{"encoder_arch": "resnet", "dataset": "short English words printed on busy colour backdrops", "encoder_avg_pool_shortcut": false, "decoder_mlp_ratio": 2, "residual_init": "none", "epochs": 55.5, "warmup_steps": 1960}
Rows from block 5 of the image encoder of a small encoder-decoder image transcriber, named by matrix and row number. Rows with one number belong to one channel. Each number is 50 + 12 x the weight over its row's rms, rounded and kept within 0 to 99. All counts start at 0.
Before each channel's rows are labels from the 100 images, of 14976, where the channel reaches its highest value: "place" is the part of the image that holds the peak. Only what is clearly more common there than usual is listed. The data: short English words printed on busy colour backdrops.
# convs0: first 3x3 conv (encoder.blocks.5.convs.0.weight, 96x96x3x3, each kernel summed), inputs 0-95
# convs1: second 3x3 conv (encoder.blocks.5.convs.1.weight, 96x96x3x3, transposed, each kernel summed), outputs 0-95

place: middle left
convs0.7:39 42 31 56 23 43 48 32 56 39 52 59 54 59 56 51 45 48 65 61 58 54 65 44 40 27 59 51 42 63 34 40 45 65 59 87 35 32 16 47 53 47 48 40 62 35 53 35 41 58 62 30 58 42 52 55 40 40 34 57 47 27 53 56 52 67 51 35 61 65 64 48 51 62 53 50 43 66 46 34 45 43 77 42 50 47 31 57 44 35 36 51 52 54 40 56
convs1.7:47 50 34 52 50 43 36 55 40 46 56 45 38 38 38 50 41 22 32 48 28 71 50 44 43 57 37 42 38 72 59 43 38 64 72 89 59 48 46 34 53 42 32 49 69 65 45 38 73 46 61 55 42 54 47 40 35 43 57 42 59 54 62 44 59 39 38 48 37 46 62 40 55 82 41 65 55 42 37 40 51 39 50 55 61 51 43 49 37 60 38 52 77 42 57 53

place: middle right
convs0.16:45 40 42 41 39 39 43 49 46 57 41 35 61 40 45 30 44 31 37 32 36 33 41 44 48 41 50 28 46 28 48 58 59 24 47 56 26 55 46 48 45 40 56 55 44 37 61 35 55 40 32 45 49 59 60 49 27 53 32 72 33 27 55 37 50 34 35 79 69 42 54 47 47 62 62 45 49 48 38 52 47 36 23 34 64 44 49 36 50 37 53 56 34 56 50 44
convs1.16:40 55 57 50 45 41 49 41 55 55 55 51 74 59 61 46 63 39 35 40 33 61 52 48 48 52 56 44 49 55 49 53 75 37 51 66 63 48 63 38 72 35 55 44 56 59 87 57 40 46 66 65 49 46 54 58 58 54 52 56 34 79 44 39 46 39 39 93 49 43 67 49 44 47 56 44 46 47 43 58 37 62 46 28 43 37 64 45 27 47 28 68 43 44 61 53

place: bottom centre
convs0.54:45 40 25 52 44 57 42 43 45 31 39 36 42 41 44 56 45 77 51 61 36 35 44 33 26 50 40 39 48 39 48 33 45 56 31 37 37 26 55 47 59 44 35 46 69 48 77 40 47 54 61 46 33 41 37 38 61 22 37 49 55 33 39 46 36 43 49 47 47 54 41 35 42 36 51 33 41 32 32 36 52 43 43 54 56 55 46 41 55 59 43 72 33 51 55 28
convs1.54:55 59 39 42 37 35 28 23 44 62 38 55 35 51 29 63 60 65 50 55 48 59 44 38 59 30 35 37 53 58 26 28 54 44 57 49 42 34 46 35 33 43 41 50 71 39 51 49 35 47 34 33 49 58 53 35 40 30 41 54 50 66 28 41 37 28 68 33 50 49 34 40 39 60 30 56 56 43 43 44 44 57 58 50 35 46 59 45 53 71 67 48 55 57 48 63

place: centre
convs0.0:52 39 44 51 38 48 33 48 75 48 53 44 45 38 34 32 40 27 41 55 42 54 49 50 32 42 49 52 41 40 49 34 64 39 35 60 34 30 42 68 75 36 57 61 48 43 70 28 37 66 50 26 71 49 37 45 36 53 31 48 58 60 71 47 36 49 49 42 62 42 37 50 62 41 57 40 37 45 39 53 45 34 34 42 39 57 34 37 42 55 76 39 52 50 61 37
convs1.0:59 37 49 58 42 51 49 58 33 44 38 48 48 44 46 25 40 32 56 36 53 79 46 30 41 45 38 51 52 60 40 68 54 62 56 64 54 36 72 38 45 45 69 48 41 45 47 37 68 30 55 39 66 31 53 49 26 42 25 30 27 68 50 37 22 62 51 59 38 65 64 54 49 57 39 47 56 56 27 42 51 37 47 41 48 53 35 59 53 43 67 53 46 60 46 49

place: middle left
convs0.6:43 44 39 53 46 50 44 36 50 56 37 86 37 42 52 31 69 34 53 49 67 30 34 27 42 30 36 58 37 53 52 51 68 28 47 36 42 52 37 52 50 56 46 46 49 44 64 31 41 43 33 59 59 62 61 59 46 87 58 44 43 39 55 40 34 32 31 60 48 29 43 68 47 38 58 39 54 46 60 33 43 44 43 48 59 46 36 51 40 42 39 49 65 50 43 60
convs1.6:73 51 40 42 24 59 62 69 55 42 31 48 59 23 49 49 39 43 50 47 59 37 45 38 17 55 28 60 37 63 19 76 44 55 61 40 44 57 66 54 58 34 49 79 46 58 37 58 60 34 35 68 53 59 57 41 55 71 49 40 50 61 67 50 39 44 54 62 40 42 58 53 49 54 63 48 60 37 62 47 49 42 50 42 36 40 44 42 49 50 40 58 41 42 45 41

place: middle left
convs0.45:82 38 30 38 46 56 38 37 47 51 58 55 57 54 33 55 56 57 39 22 32 38 37 56 60 44 46 29 37 34 60 27 66 49 39 40 42 46 35 54 46 56 59 39 59 38 55 68 47 55 42 21 51 44 56 37 45 57 40 59 67 50 52 47 44 45 60 45 69 40 40 46 40 51 49 47 30 49 37 29 41 77 45 39 52 46 66 50 51 35 59 35 41 31 69 37
convs1.45:66 36 33 53 54 59 45 52 27 56 53 64 29 66 59 31 44 48 55 41 53 41 42 35 45 45 43 63 33 44 49 40 33 61 61 54 72 36 48 38 62 39 65 49 66 67 32 69 47 48 63 52 27 72 39 32 47 29 49 35 58 51 37 34 28 56 48 39 43 43 30 59 52 50 43 37 58 44 55 44 52 45 19 47 40 53 47 57 42 38 57 53 24 50 33 46

place: middle right
convs0.47:82 45 55 35 52 67 47 44 34 66 49 46 40 56 52 55 62 65 48 40 63 47 31 51 32 53 39 36 33 55 38 65 50 32 50 54 54 71 58 39 68 51 42 65 32 52 49 57 67 75 52 53 41 49 45 59 67 56 47 48 54 60 58 52 35 44 69 46 52 29 27 50 43 54 58 51 59 45 59 67 55 87 38 60 52 65 53 43 49 62 19 37 61 59 52 47
convs1.47:74 40 45 51 39 63 67 45 43 36 60 43 51 57 42 56 53 43 48 36 69 37 25 52 37 65 54 37 37 41 38 56 47 56 44 33 49 58 62 45 71 36 31 70 43 43 39 58 74 57 40 37 36 52 36 46 58 71 52 57 38 46 65 64 50 60 67 53 44 31 37 36 58 56 62 64 64 52 42 63 57 47 35 52 45 64 78 60 45 53 43 40 48 72 63 24

place: centre
convs0.14:44 32 46 39 47 68 39 61 53 44 41 69 70 48 32 52 53 40 55 38 27 52 50 51 39 34 47 26 43 56 61 33 46 28 50 52 35 50 65 60 34 65 55 40 63 47 61 42 53 58 58 16 62 46 57 23 41 63 29 37 48 49 52 54 22 49 48 39 56 46 44 35 44 42 32 39 48 58 31 41 35 63 49 47 34 30 51 50 59 60 61 61 47 56 42 36
convs1.14:53 45 57 49 26 70 49 74 63 54 55 46 54 67 54 51 64 34 58 41 58 48 19 39 41 52 38 43 37 49 48 38 55 39 40 34 59 44 44 51 30 42 49 39 55 32 40 57 37 65 49 24 55 52 59 33 56 45 44 50 35 61 81 35 31 62 51 60 38 68 53 50 64 56 62 53 36 71 41 45 51 68 32 40 40 54 54 37 43 53 56 51 42 62 22 41

place: middle right
convs0.29:62 36 39 63 49 62 64 58 43 53 83 69 51 53 26 55 54 59 59 48 57 47 51 35 53 56 39 61 53 43 48 73 33 35 58 45 47 54 56 34 66 53 56 53 34 65 72 49 56 45 52 78 66 59 48 21 38 29 71 68 33 44 40 52 44 33 35 42 34 53 68 57 58 42 56 53 43 44 34 45 41 59 47 42 38 39 59 34 36 54 56 35 49 55 42 37
convs1.29:44 50 44 54 30 39 52 45 43 32 66 46 32 42 51 47 50 45 59 46 45 45 44 28 33 58 39 33 86 34 51 65 47 66 41 35 56 44 39 47 49 20 70 49 34 70 61 36 65 36 56 78 46 40 31 43 43 28 55 57 30 35 39 50 37 52 43 45 41 43 41 51 41 38 70 54 50 44 38 58 58 60 55 35 37 61 49 36 41 50 38 36 59 56 45 53

place: middle left
convs0.77:46 40 19 48 34 51 47 47 53 60 51 49 47 65 61 34 40 55 51 47 50 48 55 54 33 33 50 35 30 56 73 56 66 45 67 52 43 25 68 43 28 52 45 57 58 59 57 37 55 45 56 53 36 32 44 61 40 30 36 41 39 42 35 50 54 56 52 53 59 57 47 71 33 61 62 63 27 33 51 55 63 37 48 24 71 68 32 28 41 59 58 53 34 48 50 52
convs1.77:37 39 44 29 47 35 43 38 57 46 50 67 39 42 36 45 42 32 50 53 43 51 66 42 46 61 52 31 31 69 53 47 47 46 83 50 45 44 70 47 42 52 46 62 60 43 46 38 49 59 69 54 44 57 48 62 44 25 56 35 50 63 37 64 65 32 38 59 54 38 94 65 38 58 44 58 53 41 31 32 53 47 51 33 58 42 47 37 56 48 39 46 56 48 51 25

place: middle left
convs0.91:84 44 42 38 47 53 37 56 45 41 31 30 64 31 29 49 38 46 38 35 39 56 85 61 34 44 56 42 57 50 68 42 28 53 58 59 35 53 35 53 43 20 52 51 40 46 58 56 53 47 63 53 39 48 54 41 45 39 40 55 47 33 59 53 77 64 35 59 51 48 47 47 54 63 40 70 55 32 37 48 56 46 58 58 42 52 31 44 42 47 37 72 49 41 38 43
convs1.91:78 52 24 50 40 49 51 48 43 47 34 48 55 46 66 31 50 38 50 41 37 61 78 45 49 54 44 40 36 46 38 34 52 62 57 58 46 68 51 40 58 38 49 49 48 34 50 59 51 52 55 52 41 42 54 53 47 88 45 31 35 46 44 58 41 52 27 51 38 37 61 39 28 53 34 79 43 31 29 36 48 60 72 62 50 54 49 61 45 39 60 58 51 65 52 30

place: centre
convs0.53:46 70 79 47 60 58 55 44 58 52 42 28 41 42 36 52 50 33 42 34 39 37 31 59 39 62 45 52 60 38 63 53 45 61 53 49 65 42 56 74 52 42 38 39 22 42 54 51 43 47 32 62 42 40 47 48 38 64 48 91 76 47 44 35 67 50 47 51 43 50 33 27 37 48 50 38 55 38 45 65 48 51 56 37 72 61 60 33 45 37 54 48 45 53 53 41
convs1.53:45 51 65 59 57 39 39 35 48 43 50 50 54 29 54 45 64 50 40 61 34 48 37 39 41 65 56 66 51 37 46 25 45 68 39 66 49 49 56 40 48 45 66 44 36 46 47 71 28 37 65 54 38 53 45 47 38 81 38 46 62 39 60 52 82 54 44 38 52 34 44 58 38 51 45 45 53 41 32 59 46 37 47 40 46 70 45 64 48 42 71 54 46 32 82 34

place: centre; bottom centre
convs0.9:53 48 42 36 55 50 36 63 42 55 52 44 46 58 53 58 22 53 36 50 37 82 74 42 38 53 35 43 51 33 50 46 34 49 43 45 51 47 40 47 52 52 45 31 52 73 66 59 48 49 62 32 46 45 44 24 59 49 23 46 42 19 47 50 20 63 30 48 50 50 63 54 50 58 34 47 52 50 38 40 53 48 40 55 44 41 73 35 75 37 44 36 60 49 36 41
convs1.9:30 35 44 49 46 48 37 75 57 46 51 44 52 45 29 57 42 35 50 30 41 49 41 59 42 53 45 33 35 40 44 58 29 37 41 41 54 66 42 54 57 66 47 53 56 58 48 33 48 51 67 24 35 42 48 29 70 51 42 55 54 42 30 51 35 83 43 43 42 42 43 68 43 54 34 63 48 52 49 39 62 52 56 85 37 42 44 28 42 45 39 51 72 61 46 50

place: middle right
convs0.81:26 46 44 38 45 33 34 32 56 53 44 49 66 42 25 24 48 41 45 37 42 40 41 36 51 41 36 46 48 34 42 49 56 29 51 72 39 48 44 43 65 50 48 47 42 33 67 47 37 47 63 49 48 60 53 42 37 43 46 50 38 27 42 35 51 39 25 79 61 36 52 57 48 55 54 52 69 55 33 32 41 44 28 47 55 31 47 34 47 36 41 67 38 43 60 40
convs1.81:45 69 54 49 37 39 45 42 55 76 46 53 70 53 51 47 82 52 47 47 50 50 56 49 41 45 40 47 56 55 37 63 86 62 58 71 45 49 54 35 67 41 50 53 65 57 95 54 47 58 47 47 49 51 50 50 43 54 56 53 35 41 49 45 43 47 44 90 53 48 46 43 39 43 37 47 55 48 53 54 34 62 49 44 45 39 70 40 30 51 41 79 55 53 41 42

place: centre; middle right
convs0.56:59 16 35 46 55 40 41 64 42 46 31 63 55 47 33 58 42 38 53 42 52 43 52 37 39 36 55 34 47 61 59 29 47 47 58 51 38 48 38 55 41 47 27 53 46 52 32 41 36 49 32 34 46 42 34 24 62 58 47 52 42 53 49 21 40 37 61 45 40 52 63 36 45 45 33 43 32 66 50 58 45 64 53 55 34 17 45 35 47 55 40 53 55 69 40 31
convs1.56:53 57 41 48 69 57 72 49 42 47 47 38 43 40 52 46 43 36 66 37 57 59 60 30 35 64 55 41 33 57 27 23 27 32 54 33 48 68 47 68 46 32 32 53 51 43 32 46 71 43 57 45 60 73 69 46 57 55 49 42 40 52 63 65 34 66 61 39 39 53 47 21 50 53 56 49 61 69 40 53 51 67 66 44 43 50 37 58 50 52 33 40 46 48 41 43